config = dict(
    dataset='short pieces for a synthesised band: melody, chords, bass and drums',
    time_shift_ms=50,
    arch='inception',
    norm='batchnorm',
    kernel_size=3,
    stem='deep',
    optimizer='soap',
    beta2=0.95,
    precondition_frequency=16,
    adamw_lr_other_params=0.0025,
    magnitude_pruning=0.7,
    max_steps=4900,
    batch_size=512,
    weight_decay=0.0,
)
Rows from block 6, named by matrix and row number. Rows with one number belong to one channel. Each number is 500 + 50 x the weight over its row's rms, rounded and kept within 0 to 999. All counts start at 0. Numbers have three digits each. After the name is the row's rms in percent of the matrix's.
# r30: branch 2 reduce pointwise conv (model.blocks.6.r3.0.weight, 52x208x1x1), inputs 104-207
# b30: branch 2 3x3 conv (model.blocks.6.b3.0.weight, 78x52x3x3, transposed), outputs 16-31, a 3x3 kernel for each
r30.0 101:429500500500500500500500500438500500500500500555423500500398500416500595500500411391500640413409403500500500673500398500567500500500500500500500500500500500500500500500500427500586500500393500603500500500500500500450592500500500500500566500579450500500500500539500500417416500379500500500500500500500500500500500
r30.1 100:417500500500500430500375591500595500500500500500500500500500566559500500643449500443500500391500500614500500434571500500500500409561500533500500567500345500563500500500599436405500540500500546500500500578500500500500605500500500500385600575456640628500500500500583500500500500500500500500500391609500500400500500
r30.2 110:500500500500500500500500500500500556597500500459378600432546429500500500500500500500376500500447500500500573500500500500568500564500500500500500565392390500500500500500500500559617380554500500500500500500500500500500469565500477615500500427620446465500500500527387500500500500500500634500635419500424500571500447
r30.3 098:500584500500500500500500500589500500500500500500500559500500630500500551500462500445500500500500374500374500403500604500500500500570500500443596500500597500500500500500500372545500448370500585500453581444444440500500422500500500500500566500500500500412410500500500500550443500500500500500368500500500500500548500
r30.4 101:500500500548500500500500500500500500463500607500647500500500559626413500500500500596500500393500404500500500431500500416500449500405500434500381551500500500555500500500500500500500566500420500436595500428500383500570500632500500500500500500572500500457500500500500451500500500500462500500500500500500570354500500
r30.5 097:500558500500500500411500500560500500572500559500500500500500500605500500500394500500500500500432451450575500500500500393500500443500500500500500500500500500500500500500366591500500500500596500459500500648500500500500500500500390500500500500423406500500576560500613595434500500500456607444500500500500401500500500
r30.6 107:500500620500500500500346500609500598500500578500500500500500500500419500500500500500500500500500500500500500552500500475500439500500500500500500500568500570445500500500557500500500500500500500456500500500394630500500473405500500500500500500500597500671427500627500454500500402500425500500500500500500500415570500
r30.7 105:500553500626500576500500500500416444580500500500500500500539500500500573671500500500500500500500434500469500500416500541591500598500411563444500500500629433417500500500500500579500500500500500500500500385500500432500500537620550500500500500500500613500410500500500500500500500500500450590500428500500380591500500
r30.8 097:500500500500500607423500500500595500452500500500500500500500500438500500500404500558500500500500500500500500500390500500400500500396500500500500500500500500370500500577500500500500500500500500500500500540500500568500500500500565500500500399500500500554500434500500500500500500500587500500500341543500500500417678
r30.9 094:500580500500500548500500500500433500408500500500353548500618500587500500500500500500500500500428500500614449500592566500500500542500500597500500500500500448500500500500500500696500424433500439500500500583593500500419500500581500500500500500500562500500500500500500500500547500577500386587500413500500500500500500
r30.10 109:500500500500500500500568585434390500430500500500500500500441500500500500500629437500500500500500500500620500500500593500500591500500602500500531500411564500564500500500500500500500410500500500446500453500500568500500500500587500586500608500431500500595500423500500500500421500500500664500500500500500574500569500
r30.11 098:500500500500500603500500500500500500500500500500564500500500657628500500500500385500593500500500539344500500500546500500500500500500500500500500500500500500500603364500500500500500500432640500500500500500558500500612414405500400572500500500500427444500500500578500500500399500455530580500500448500500581500500500
r30.12 083:500500500577500500423500399500500500500522412578500500590422500500618500645500500500500500500500500500540500500500500500500500435500500570620500500398500500500609500419500500500500500500500500500500500500500500500500500500500597500500500457433500500414500390500500500363366559500500500500500500629500500500500500
r30.13 093:391444500500404500500423500500500500500500500500500500500574500500429399407453500427593500564546420428500500617500500424500500500420500500500616500500548500393500500610500500590500394526500500500500500500500500500559676500588565500500571589500500500500500500414500500500500500592500409500500500500500500421500459
r30.14 103:500500500500500500500654500500500542616500500500500500500500652500500410500552500406365500500636500360500500500344500500500617500500500500500500592500500445500389500500615500500500577500500566500500500500500500500457500500500500500500500500500500546500568500566500500500500396500500500500500500566500500500500500
r30.15 109:500500500500530500666500500572557500500500500449500347500500500500614432500500558584500500500500500500500500500500578437565500438500500500500460500551500425500500500500500367419500500587429500500500500500500500500500549560500500597500377500500500554553500410500431500500500500500500500436500447585500500500500500
r30.16 106:500568500500500500500500465500500500500500500500586536563554500500535500534500435443500500441500500500500670500606500500500373500500500392500500436500555500500500500500500500500500500500500500500500500500500500500500552624587500500500500382685432500379500500500500500500500500410399500500500699500500500500500500
r30.17 087:500500500500500500500500500500500500500500554500598500500500500429500404500500500500500500500500612500500500500500500500500500500500349500500500500500500500500500500500500406500586500500500430380405414500500404500500500500576500500500422537623500500415500500396500500500500402559500500419500500500500500500500424
r30.18 099:500500500500500562500500565500500500500500428500500500500500500360500445500500500500558423500500500500500500500500500500500500500548500549420409500500432500325500500500500562500500450500500450500500500500440427414407500598500500500500636500500500417500412500500500500500500384500500500462500500500500500500560432
r30.19 094:500453500557500419500500500500500450500500500500500443500624432415597500500500500500446500500500430500500500500500500500639500387500568500500500381500438388500500500461419500500500556605500571500500500500500500500500500500595615500500442500500575500500500500500500620500405500500500500625500429500500568500500500
r30.20 104:500603572500500500604500421557455500500500500547500500500368546500343500500500500371500633617439500500500577500500500500500500562500541500500602500500435500500435500500500500435616441500500500592500500500500500449500500562500424435500442431500500570500500500500500552521500500500500500600500500637500500571500437
r30.21 102:500411500500660500500360378409573500500500500500500500644500500500456500500500500463500500500500392500500500500500500500500500500500500500500500500500500500500500594373500500500500500414500405500500500388500530611500500469500500500418500577397608411500500500500500310500500448500500598565500391500415550500542500
r30.22 101:669500500500500500607500500412500402500575500599468500500500500500500500576500500606500500447586500611500500500624500500414500500500500500500500500593500500500500500459500500500500500500500500372585500500444500544500500456500500500436500500500500500500500500500500500500343500500452500500500444500500500500500323
r30.23 096:426500407500500500500500420500500500500500423560500500500500500548433500500500500558369500500500394576594500500563500500500500500500500399603408500500500398500500500500500500423637500500500500500500500500500422500500500459500561500500599500500500445500500500500580500364456500500613414500500560446500410500441500
r30.24 098:500500500500500500324500395500448500500500500416500500500500500500500579500500500500500500500500500500377500500500500500500500500426500565500500500500500500500608571407588615598628500500500500500426500500500465500500500500500500621500500500573500453590500500646500411500460589500500367534500581500500500500445601
r30.25 089:500500419500500500500386500500364500500500500500500440393500560500445500500678500595441500500500500500500500500500576500500603500500500500500404500500500500500597500500500595500500585500500375500500500500500500500500500500500500500542500500666500500392500407500500500500500500500500500500500500616500500500416325
r30.26 106:500500440395537500500500411500709500561500500500611569500500500500611500500408500500500500500500500500615500500593447500500500554573500500500600500437500500500500584406500500500500453500500565443500438399500500372500443500549500500500500352500454500469432391500500500634500427500500500500500500500554500500437410
r30.27 114:500558449500500432500567500500534414500500606554605500500500562500500500500576418500500500500500500500432500430500379425500350500651411543500500431500500500500500500500500500500500500500500635500500462500500561598500500500500500500500500669500500500588500435500536500500500500582553500500500500500500500500427500
r30.28 095:500500500592450500349500500500500459418500500500500500500500500500500500404500500500545651545583500500460500392500500500500500500500500500425555563500500402500500500500500500500500500575500500500500500500500500500500500500556500500534597377500652500500500500500500500500500392500500500500500500500611500500500419
r30.29 109:500500500456500500596500500500500500603617500500500500500585500500500500500586500500500500500565500500500582500500465500500500642500500500403500424500432401571500389500568500500500500500380500500500500500388500531472452581378500500500409500546500500402500500500560500571500577500500538500500500500395551500500500
r30.30 108:440500500500580500391545404500500385500500500500500500500500500411500500500357558595402500603552411500442412500500500416394500452500500500588400500500500500418500500414423464500448423500500542559500500426500500623500500500420500500500500500500319500500500500500593426644458500589500500500581500500500556500500542
r30.31 096:404500500500500500500500500500645500500500500500500425607591500500500500500396427500463401621500500500429465500632500500500500500500500500500500500500629500435611378500500421394500500573500500500500500425500500500390500500413500601500572500500403500500500500604453500650500437588500438500500500500500500683403500
r30.32 103:500500575500618500500356609500500500500500500500500386500500500351500575500500500500500566565500500500500500392500500426500633500500500500673500500500429394500500500500500500500500500582500436500500500500500500542500500642500415500456500500500426392453413500500500500500447552403500500500500305500568500406500500
r30.33 105:500500355571452500500443411500404500561422500500500500416500500436500500500420500607500547500439500500500376500500500500500500500429500500500500584500608500500500557500617500500619500414453500500457500500500568500500500540500500447567443603500500500500500500500500500500500459598500615425360500500397556429500594
r30.34 106:500500594557443540500500400500538453500500500443500500572500500500562500500379500500500398562500500500500500500500639500500500500500611500565436571500500500434500438500500500500500648500433500500500500500500622500500500500500500500500500500500447500500474500556500624500500500601500500500500500500570500500450500
r30.35 103:500500500500500653500500500500500500500500500552500500353421424500551500500589500500500396500394500500500417564417378500500500500571500500500500398375585500500500500500500565406500500500434395500563535405500500587500500419545466577500500601607578500500500500431446500500500500500441500500546401373500500595579500
r30.36 095:500395500500500500500500594500500500500500500500500500563500500500400500500500500642500500446582500500500500500500500500500500500500547500500500500500578364500500500593500413500500500500500500606500390500500500500429500500500500612500500500500500600500500500500500381500500500541411376500612500500500500413500558
r30.37 097:500500500364560500500500500500500530500500591500656557500570500500500500500500500500419375500500500500500500500500414500500500500580500389500638500429500500500566500500500500606500500500500593413571541500500500500500391500596500500500500500634583500500500500566500500500500500550568500441500500500500454500500500
r30.38 090:500500500500541500500500500500500584500540500500500500359412500500500500500500500500500500500407500500500500500500500609500500500500500500500500500500608500500614500397594500500500537500500500500500500549500598500500437500500500500500500500601500403500500500500584500500500401500500500500637500500598463674500500
r30.39 079:500500500414500500500500500500500500500500382680500500500500500500500500500500607500500500551500422500500500397500500500500500500618500500500500500403500568661369500594500500500500500403500433500500500500500500500500500500500500500592500500500500500500500602500500500500500434500500587500500590500500500500602500
r30.40 099:500500500529426434500439500448500549572500500500500500500500500500445500600500500500569586500500500500500500500500500500500500584500500610500423500500500586500373437500500500355626414500500500500564500559500500500500500500641500500582500500500366500500500500500500545500446381500631500500500444500500407500500500
r30.41 079:500500500608500500557500500500432500500500500554500500500500500500500500406500500500500500500500500500500500500500500500500660500500500500500500500400500500500500500500500500500573500500500578448500443500500574500500500646562500611500500500500584500500500428579500500500620500500434500500500500500500500472500500
r30.42 106:399595500500612500500500569500500500500500402402412588500587500563367500421500500500562500500500500535500500572500500500440500500606427500643422500500500500500592500500385500500500568500500500500452434500500500500500500561500500500500559500500500383500500500500500500500500435500500385500500574500500500500500500
r30.43 096:500500568500434500500500552500500419500500500500500500500405500500500500500586500500546500413500500500500500500500500500606500500500500500618500500500593500443500500428500500500500500648382500500402500500444500500500405500543500500500500399415500500416500500500500500500578500500500500383560500500500500500500694
r30.44 106:500500452500332586500500500425557500500455446591500500500500500500500413500606500500500593500595500500500500500500500500500556500500500500411500446346500500500449500589500446470500404500500537500500500500500500500500500500601500585500500555500625500500620500500419500500556500434500431500500500500500500500435500
r30.45 102:500500500500396500396500500500458566471390406500500500500576463500432500413560552427500585500500500500500500500402415500500500500500500339500427562500444500500500500500500370500424370500500500500500500500500500580404500500581500500500500500421500500500500590500500444434562599500500500446500500500500381500500402
r30.46 104:500500500500500500500500500577500500500500566500500500500500500500500408500377500437500500600500436500500646574500500386500420421500500500500500500447427408447500500557500500500500500500500500576500500544500500500500500500500656647500500500500500500500557500440500417500613500663500581380500500500500500500343500
r30.47 089:500500500500602611396568500439500500409500537604500500500500563500500500500500500500555584500500500500500500500500500500500500500500500443500568500500571500500432500593500500500500500500606391500500412500500614500559500500430500500427603500500500500500500500500500410500500394392464500500500500500500411500385500
r30.48 096:500349500500551560500500500580366500565555500500500439500543500500500500429500380500500500500500395500500548500563429500598636500500500500500500500500570579500500500500500500500500500500500500500500500500500454369391500500500500500500500500400500500500500357417500500500382500500500500500613595393500500500500500
r30.49 093:500500449500500500421500500500401380500406500500500500500500500448500582456500500403500452500445500500385500500470500500500500399500454500500500640500500500500500500500500500500500545500362500500500500334500500397597500500500405500500440452500544500500500460500500500322424500500500437500500500500438500378500386
r30.50 118:500500500500500500500500500566500500582500500500439557500500500570500500317586500500444500570500500560500679500500500584500450500500500500500500500500500500500500500580500500417474500500500500424500500500500500500590566500500500500500500500436500500500500420500567443500425434416548500500500500500461410500500500
r30.51 107:500500500500500500500500500500500500627635500500500554385500500405500500578500371500557578500500500500500500500500500500500500500500500461500500500468500627500500422463500419500500500500568500612500636500500383500500500500586500589403500423500500408574500500500500500500500500500500572595578500500537560500500500
b30.0 096:500439500500500500623500500406423500595500500448542339500405500500554500500500500500565500500500500500500500500500500500500439500365321500477525500500500500544586500500500684500523500320500500500500500500372500456500500393500500500648500500337500500500500500500587443500500500500500381500592598418500500500500500500500500500500500500500500605381500500500500500500500500500564500500500563474500500500500500571500500406500500500500500
b30.1 102:500500425500500668500500599601500500500528500500500500500500500500500500500500575565591500500590500500500448355500625500500500500500500354500500559602500577500597500578500448500430500407585601500500500500500500403500455604500500500632500432500576500500500500500500500573500579425500460500500500500500570500442500500500500500358500435427500500500544500500500500500500500500400500500500500595500577567500500500364500500651467500500500
b30.2 101:500404302500565500552500417500442500500555500500500500500322500409448500500560500500467543500500500500306500500532500500500500500500434500436566596500500500500500500576500500500454500500500500500500500500500500500500573500597500500559562500500410500500500500500500500500500552500500500500500500500500500500500500500500500500500500500500500544500410500500500410560500620500500524500500500457550500500500500500500500500500500598500413
b30.3 101:500500445500500500500413500558500500500500500500500500443500500405457384500613425500607500500566465500500385500544555400500500500579547603500500500580500500500500566635500500352500500500500500500500500500500500500500461500500500500606500453500456500500500425500500500500429564479500500574500500500377426500379500437566617599500500500348500500500500500500593500500440500500500569500500407500500500500500500500500500500500500464500500
b30.4 099:500500500545500500500500500500500500546500471377500500500500399500500500453500500500500500500470500500500355500553616500434500500500462500656500373500500500500527500500587500500417557588454500500405500500453500479500500540439500500500335349500500415415500577567500500500500500417617500571500500500500500500545500500551500500500500558574500593456500627645500500500500500399573500500500448606500500500500500546500500500500500500500620
b30.5 101:411500411500671500426500500500500500500500391500500500500500500500500500500597660500558500500500500552500500442500500418500500430500427500451426500621340534569500559500379500405516500500500500500500500500613500500500500500500456520446500500398500500500500500500500500500500500500652500500388500500413500619500500500500500500500500500500568600500500500500500599500500500500500500500500500500500627432500545500565500500599500614519569
b30.6 099:441500500500500500500500553500599500583500500500500500500500500500500500500418500500500438500500500354500380500500500500361500430500500500500381500500500500470552500500500500575467500500369533574500500500500500500500500612642500500500378500582500500452500500500500500353500542500500500500500500418500598500578500500500500500500500500500500500500603500500500500371416433500500377538500500500401500419500463500500560500349500500440500
b30.7 100:500500500500458500500447500500500500500500500431500500616500413542589500603533500500500374500500500500500500500500532558427500500641432409500467405500500334476500445500500500598500500500500500500500550500414337500500500500500557422500413500500500500500520460500500500376588400500500536500500500500500567500500500500603646500500500457500500500572500500500500500500500377661500500550398500500614376500500500500500500657500363500500500
b30.8 104:500487500580500500589500500500500500500500500500500500500500500500500500500553589500500369564500500383500500558500500430500625383500500500500500500559500380500461522392500560462423500419500500500500597452567607602500500500500500391500500500500536500550500500500500586500500500551564500500565603420595500500500622500396500333500500675398500500500500500574500500500500500500500319461500500500500455500500500500500415341500500500449500
b30.9 096:500645500500500569500500448500500500330500378500557500500500500500500500500500500429500350517448500500429500573500500500445500500500444500549500615585500500600500500500500500500500500500500500500500500560500500500500326500500500396500500575435500500500500611566443421500612500500589500500570500388500500500647500500565418500432500500395500500500500450500500500500500500500500500500500500592500500500500581636500530433500500500500620
b30.10 099:500500500500500528536500500592500500318404405500559500464441500536563500500500561601500500500435414500646500500500542443500500500500500500393534500500500500500500500500500500514500500555573566500500410378500500500595500603461500500631421500500500500500500500500605500662460551500630500472500441500500500500424500500611500500500500500500403500500500500500611670477425350331401500500500500424574431428500627500500500620500500500500500
b30.11 095:421500500500500500500500615485500500398567500500500500408500500593500500500500500612500500500500500384456500500500500500413500500500500500500500500592424646500346500500500360500500527500500500500500426295500527500500500597409468500500500500500500500500500556500416500395348500500500500500500403500500500500637500593500500500500500402500500500500651671500500500500409452656500500443369500500500571500529500500500500500500500500500500
b30.12 097:500406580500500585500318500500412500500543387500588500445576441566500500500569500500600629539559570500500399638500451500500500462414500500500500596615500425467454500500500595500500500500295500500422500500500500500584500500625500500500500500500416442500605500373500500562560500500621500500500500500470500500553500682500500500500500554500582417500500500500500500500592500500500500500604500500500500500500500500500420500421500500500500
b30.13 104:500500500500382416537500500419500500571428500605500500548500500500500500500424500500500500500500500626500500500550458500500500540500500500500500500500430462587500500452562590500500579500500500500475500652500500500500500500500500561522500500500382618500566592500438500500500500500500599450500573500500500500484500500500500606500500500500500500414500500500500500500500500500500500500500394500500642500500500583500500554564500500500500
b30.14 103:500500500700544500500543500500423500500500500500500500500500500500539500500500500500568500500500500461500500500409500500600500500500500500587500500500390500500393500573573500500500500577500546573500500616500500500500500552500500590500500500587500500500500500500500565500500500500500585500500500500357500500500500500596500500500500500500500500500616500500500500500398500463500500500500500500500365500500575638362500500500426500500500
b30.15 098:500576500500452409500442500500500500500500500479500400500500500500500500399500500421363500392500500441500500500500500500500523500500500500500500500590500500500500500500425500500500500500346335500500500500500500500500500452413500515432500500500411500500500500500389500500465500500500500443500421403500500610500416352630500500500402500500454500500585500500500604500500417500500500579500500357500500500500500500500500452500417479500500
b30.16 105:500500500577500500613500533450500500520500500424500445500500500500500500608500500419500500500500500536500519568500500500500500574500500556423500500617548500602500500435500500500613571626544500500500500500500500678388428500379438587500500500500500500546500500500500500500428596500500500633625500500500500500500500400500500500500606500585567500543500500500500500500500600500598500500444500500477500500500500500500462500500500500500500
b30.17 100:448500500374500444500500500500374500500476500500500500500500500565500500500412500500396500618500500500468500500409500500575474500411500500500500500500453500500500500500500643500650372423500500595500427500621582500624561376500500605500419500500500500500500500454500500500457471500500500576500562439541500500500500500608500424476657500500500500500500500500350500626568500394500500500387532441434500500500500500500450500575500500500500
b30.18 099:524574567562500500594500500626500500442500500520587500500500500500393500500500500457500447500500500530500500500500500500500500623500500500500436582572500500500500500500500500500440341500500410430500500500500420411608500500500500500385585564455500500500500500573500377500500551500318500431500451500451500500389428431500500561589500500476500554500500500500500500396500500500500500500500500500500455500500500448500500265500451500500500
b30.19 098:500429500500500500567500500500567500500410500620500500438500500500500500500500500537572500500500661500580500600500500617500500500500609417500500500434500500500500500410500500500500500500416500610383500500500500611500500370413500561500500500500417389396434500549573500500500500500500500500548462500540500577577500500500500500500589500500500500500500456448500500500671500597500500576419500500500500571657500500500500500615500500500500
b30.20 098:444365500500572500620500500579500500691500500447500500500500500589500500500500500500500594500500500500500394591519500500500500456500500500500500500500500500500500500500636500500500500416537500500500500500440427558583500464651500500445500500634431500500500500453500500500500413500568431500566500500500500500500500532500500603500500500643500549402413500500500500500500500570681574591500389428500370325500500615484500500613500554500500
b30.21 105:579439500500500500500468500443609529500500456500404500500475304500500461500500637500500500500636500548500559500500500563562435500500500500500414500500500399393500414459500500500551500500500500500500500500500500500500500500500500500500500500500500430500453500500500500500500500500500500500500500616500500500500527500500500500500500413500500500600500500640500500500529485500500395500500500500500500500500500598421500500500500500570500
b30.22 104:470475500500500430500500500535500500500500500500500500646393674557439500390500500596500500500480500500500500500407500500500500500500500500500564500585500405500500500500500500500500500635461500443396500500500440566500612604500500500500455452392500500301500500500500437500500500446500500500593500500500500500619500500671357500567549363443500500500399500500500500500541500500500391500400500500500500500500550570500500436500500500500500
b30.23 101:464500418486500500500614500500456500592500500500500500500633576470520500381500500500500435500500500580500500500500500500500500500500500500596426554500500411500500500500500500500416557500306500500500500459500342500500545500500394605442411500552500500480500500500500500500500500644500500564500500500500500500500500500438500500549537500500500500629617500558500500500395434500630500500500500523500500379500500500610545500500415500448500
b30.24 093:500500500500500500614500500500500500500500500500500500500500500500500579500598380500585592537500500538468500424500500500500500447500500500500500500588571500500500500500426500408613623500500500500500635500390449500569500500500500662549500415500500500500500500443373500500429564500500500500500500500500537500500500578500500500500521598456500441500500417500313500580500582500500500500500500500533500500500500500414500500577449500500500
b30.25 101:445548500500453456500386391500500500449500500500500500364500500500500500500500538500500500500572500500500577500500500458342500384500467397500500500500368531500500500613500500500500620500500500500500500500500500500500500652389640500565291500500500500500500500377500500500374500500585449500500500590414500429575500500575516449500500500414500500500500500500500500500565500500500552500500500550500500591500500500500500511500500500500500
b30.26 097:500500365557466500500500399500500500500500500500500451401438500462500500500411500543663500500555500500500500500500500574500500500500500584500500548533622432500500500500500582500392500618500500500555500557548500500439500602500500500593500500500500500466500500409500500500500500500500500500500584500500500594614372500338500622500619500500500500500624500500500500500466500500500500500555437500500500427500500500571500354500500500500385
b30.27 100:500500500500475440561500500500455584500500500500500500500500500595663500500500500527500500500500500378500500409500500500392500455500500500607378452468500500500500442500500500500500500409500597500426500635527500377500663500599500459500622553500500500500500500500500447500500400500551649500600500418500587500463500500500597500500424500500373500609500500500500458500593500500391500423500451500592500500500500541500438592500563500500500
b30.28 094:500593630427500500500500500500500500500500500500576500500635500500500500500500500500500500500613500500563500500500406387370368500500500500500341394500500608500500500500435612500500563500500500500500409500468500500500395500568500500500500448400500500500596500444500500500500500500500500500500500500500500500500500500500543500500500438500641500500500500413500500500500500598420577500500463432585500500500500500647559500500534500500500
b30.29 100:500500423388500500500500500473500500411500500500500532500500500500539583500500500500500500467500500624500331500448532500500598500500500500500500434500500500500386500500563379461500500500500414500500500500376500500500429581500500500500567500500567500625500500500500456419500443500369500500590500500500552597546500500500500500500500500500500500500356500500500500500479500500500500500500500500500500500500500500500500500500500500500592
b30.30 096:500500500560568500500500468568500500500500405461606500567500562426500500500601500500500524500500500500500552563380500639500500421500500500500425500500500500500500500500500500382571500500500389500500500423633545500500500500500500500500500421500500500500435500570370595500500500500500467500500570500500361349500571500617500574500500440500500500500568500500500500500500500500500624500500500500500500500500415500500500500500500500500500
b30.31 100:500500500397500500500500500500500500577587562374500500430417500500439500500500500500500540500590500349500371500500500500500500500500383385384567440500500323500500500558500500500334500500500391500500693541500565500629356500457500500500500632543500500500500500440500500500500500405500500500500500324500500500500543500500500500421392500500500562568500500500455500500500447500500500500500500500357450500500500500500605545500500500500426
b30.32 097:500443500500572500500572500458500422500500500500500500555500500500500500365500452500453500500500500500500500500500500610621500500408500500500500500500500500500500500500500449533500500500500500500500500500440500500500500500500428500500500533500500500500443426405561500431500500500500590500500500500500530544599500500500395461500652500560409500500435500500500500500500416500626500500500500414500500500500447371500500500500500500500500
b30.33 098:500500500500500500500424500500431426500500586500500421500500443599522500650500500500580500500500437500500558500590500500500555500595500587500500500573500611500379500500500500500736368445546500500500500500500500404500500553500536500684500397430500541418605625500500500500438500500500500500318582631500500500589500500500449500537500500500440401650500500500500500544500500426500500500390500500500500500500397583406358549500500500500500
b30.34 101:500500419500500500406500500500500500467500329589500500558500418342500500612500500500668500500500500500500624619459500500500442395500398632500500500500500500500438500500500500500500430500500500500500500500500500500500500500518399500500500549500575601500500500500559500599375461500545500500500500593500590500500500500541500500500500553578500500596432366500500500500500500500601500619573500500478500500500500500500551500500500500462500
b30.35 108:572483598500621500589500500424500500500591597500500500500445547412523500500500500439500500411500500500576500500500500575500552500500500500591464500426360449384352426582480500553500500428500500570500395500500542376500568500500500500549500500610605500500415465297562591500500500578561500500500455530500500558500411548430407438500452387500500391500558500500500518489428500500500500500500609395500500500500500600500500500561500500500500
b30.36 095:500500500500500500500597500500500500586500500500500500500500571378500500311500415458500500405500425500500500500500500450388500500500414613500500439500500500500569340500372579500500574500500381500587500424500500500433500500500449500614500500500500500500500500500500500500500500436500500500500447500301500500500500500565500500500500500601388500500500500402500500579500582419500500431500421589500500500500500386570500451500500500500500
b30.37 097:500500500500437500500500577500500556383500500500500702500500500500500500500500394609500500500500477500500500500500500500500500500500500652500500500387544500500584500500566457500500500500500500571500382428500593500413500413500500500580448427500500500453500500500455500500500500500600500500396500500500590500500500455500500500414410500500586500609500500500649500500619577500500500500466527500500500500500371500500500500558500500500500
b30.38 099:500500393500500500500395500271367500500439417500500672500534500500500500500350500449500500500500500500574500436500456576575500500500500500500500500560500500500500469500500500411500405500425500500500671500500500500500500500500500500375500563624500620590500500500500500375500500550500500500500453500500412500500551579500500500449500435500500500500500588500500500500500500500500544565500500544500500500566500500560593500634500500500564
b30.39 105:500581519443500500500500500548500500359500536441500500500568500500574465397598500430500500424375500500608439500500500500402429500500500404392500500500436500500500464500500500500423500500500523500500500500500608500500523556500500500441500500500500500500500500500500500500611500605500429500500500420500500540500500435500644500500500584590500500500500562500500548387423431500500500406500500500500500500500572500500500445500606500500432
b30.40 097:500500500442500500500500500500500500500500500702500500418500500352500402586419500500500500500586500500500500500500538500423530500417500500500500500500500500500500500500500500500571500441500500500500411500500500342500500500594417571500500500500500500500549500500500500500500571500452500500578519500500500500500454500670500500500500500500587500500500410500500425454561419500500500500500500500500500500395350500563431442430500575500500
b30.41 100:500500500500378418589500500500500500500500500640500500374500500578500396545339406565500500500500500500500553500500500500500639500500500500500591500500442500500500500500588500500500500383500500500419610576589425593500500500500500500500500461500500500500500582500500500500500500600485500431500401500500500500500500566500500444500500500500428500500500500500500500597500500500500500500500465597500500500500500500500583500500500500500500
b30.42 102:500500500500382463413500500582500572483500585500500500500500500500454500500500500500557500500608500428500566500500591500552500422500500500500500500500500500399500542568500500500437500500500500500500500634412500536414500443552500559500500500500500500500500500429469500500500500500500567500500500500500500500500500565610409500434500500500500500309500500500427440559530500500500500500500500500500500500376500500500431500531500500591549
b30.43 099:409500603500500427500500500394500500444598420599475500540500500500500500551365500500500645400500500363437500410500500345500500500500500401500417500500500500500500500500500500463500500500433588460500500403434500561500500463500500500500440374500500446500567500543500450500500500500500500500446500527608500500500500543500500500500500500432500500500583413500500500500500500500500500500500416500500607500500500500580500500500500500500430
b30.44 102:500500500500392500500500500500500500500615500500500500500500500500500500500500500500500500500500415500500500549500500500500500443443500500500500542500500600589456500500599603500500500375500518500500500500500531541500500500500500393500500376500500500500500635500431500456500500500461500500574397500500500500408500500500500626500571500500500424442500313424500500584500500500500500500500500500500434500500563500500500563436500500500439
b30.45 100:636359500500461500500500500500500586535464500433500500609500500500500500500500500500440557500500500500500500500500500500500500500523500500564500500500500500500500500601500500500500500500500500500500500449500500500582500500284500500623500500500470500500500500500565532500405639647500500449500571500500439500500557500595500500500453500591500500500500408500500500500500500500500500500500500500500418500500500500500500500500434500500500
b30.46 098:500500500500447419500500500500500500500500500500500500500500500368500500500435403500500500500500409500500395590465500343500500611462500466500656500582545500500555500500437500500500500574500500500500526500500500500500500500500373500500500500500500613500500500419500500500532500500500471328578500500500500500500500500500448352500500500500500500500549500500500543500629500568570500500500500500500500500500625599500500500500500500500500
b30.47 106:500500500500500664500500500451588584500500458500608500458500500500500500500500500500500500438500500582500500500500546500500500589500500500500500559500500500500500500500500594500500500500500500452500418500500500557500500500500500420500500500500500500500500608500500546500500697591454387500500500500500594500564500500500500500661640500431412500500457593500500500500500500366500432500500500540500500480500702500500574500500500500465500
b30.48 099:500427500500500589434500648500500424500448500443500562500559500422500500500500535500500538500500398500500500500580500500500500500500500500500600500472500386500391500500500500500500500396500500404401500451500500500500500500500403500536500500500500402500500500500500429402544500500500479500500500456440500500500500500500500500500419445500500500500500500500500500455374500500500500643563500398557446432605500500500500500500500500416500
b30.49 097:364417500500500500500462624542500290437500448500537500500500500583500575459598555500500500500432500500500623442500500500500500400500500500500590500500500417394360383500550500500500500500500450500500500500500500500500500709500500500500500500500500500500387500456554500500410441406500500500500500611500562500500500500500453500500542500421543567500500579564500500500620564500500500500500578500500500500500500500627447428500408500500383
b30.50 109:338380500500571500606550500430500500500454477500500500500500500500500500393500500500500500500500500500584519407500372500399500553500500500500500635425609500500500500500500500500479544423500500360500500371686591640500500500562500500469500500500500500545500500500500380500573500500500500500500500500500500500500500500500576606500342434500500500500500500696500500436500500500500500500500500500500500500500414623500552500500542500463500
b30.51 100:618382577500631500500500607415443444500500500500426500500500500538500582563500500636500421588500500500500500556437500500500546500500426468469500500500583544500500500556500500500500500500500429500455681500607500631500500500396406565405532500500500500500500500500500500500500500500500500500500556524500500500423500500500612371391565500500500500396500500417500555429500606500500434594500428500500500500500415500500500500500561500500603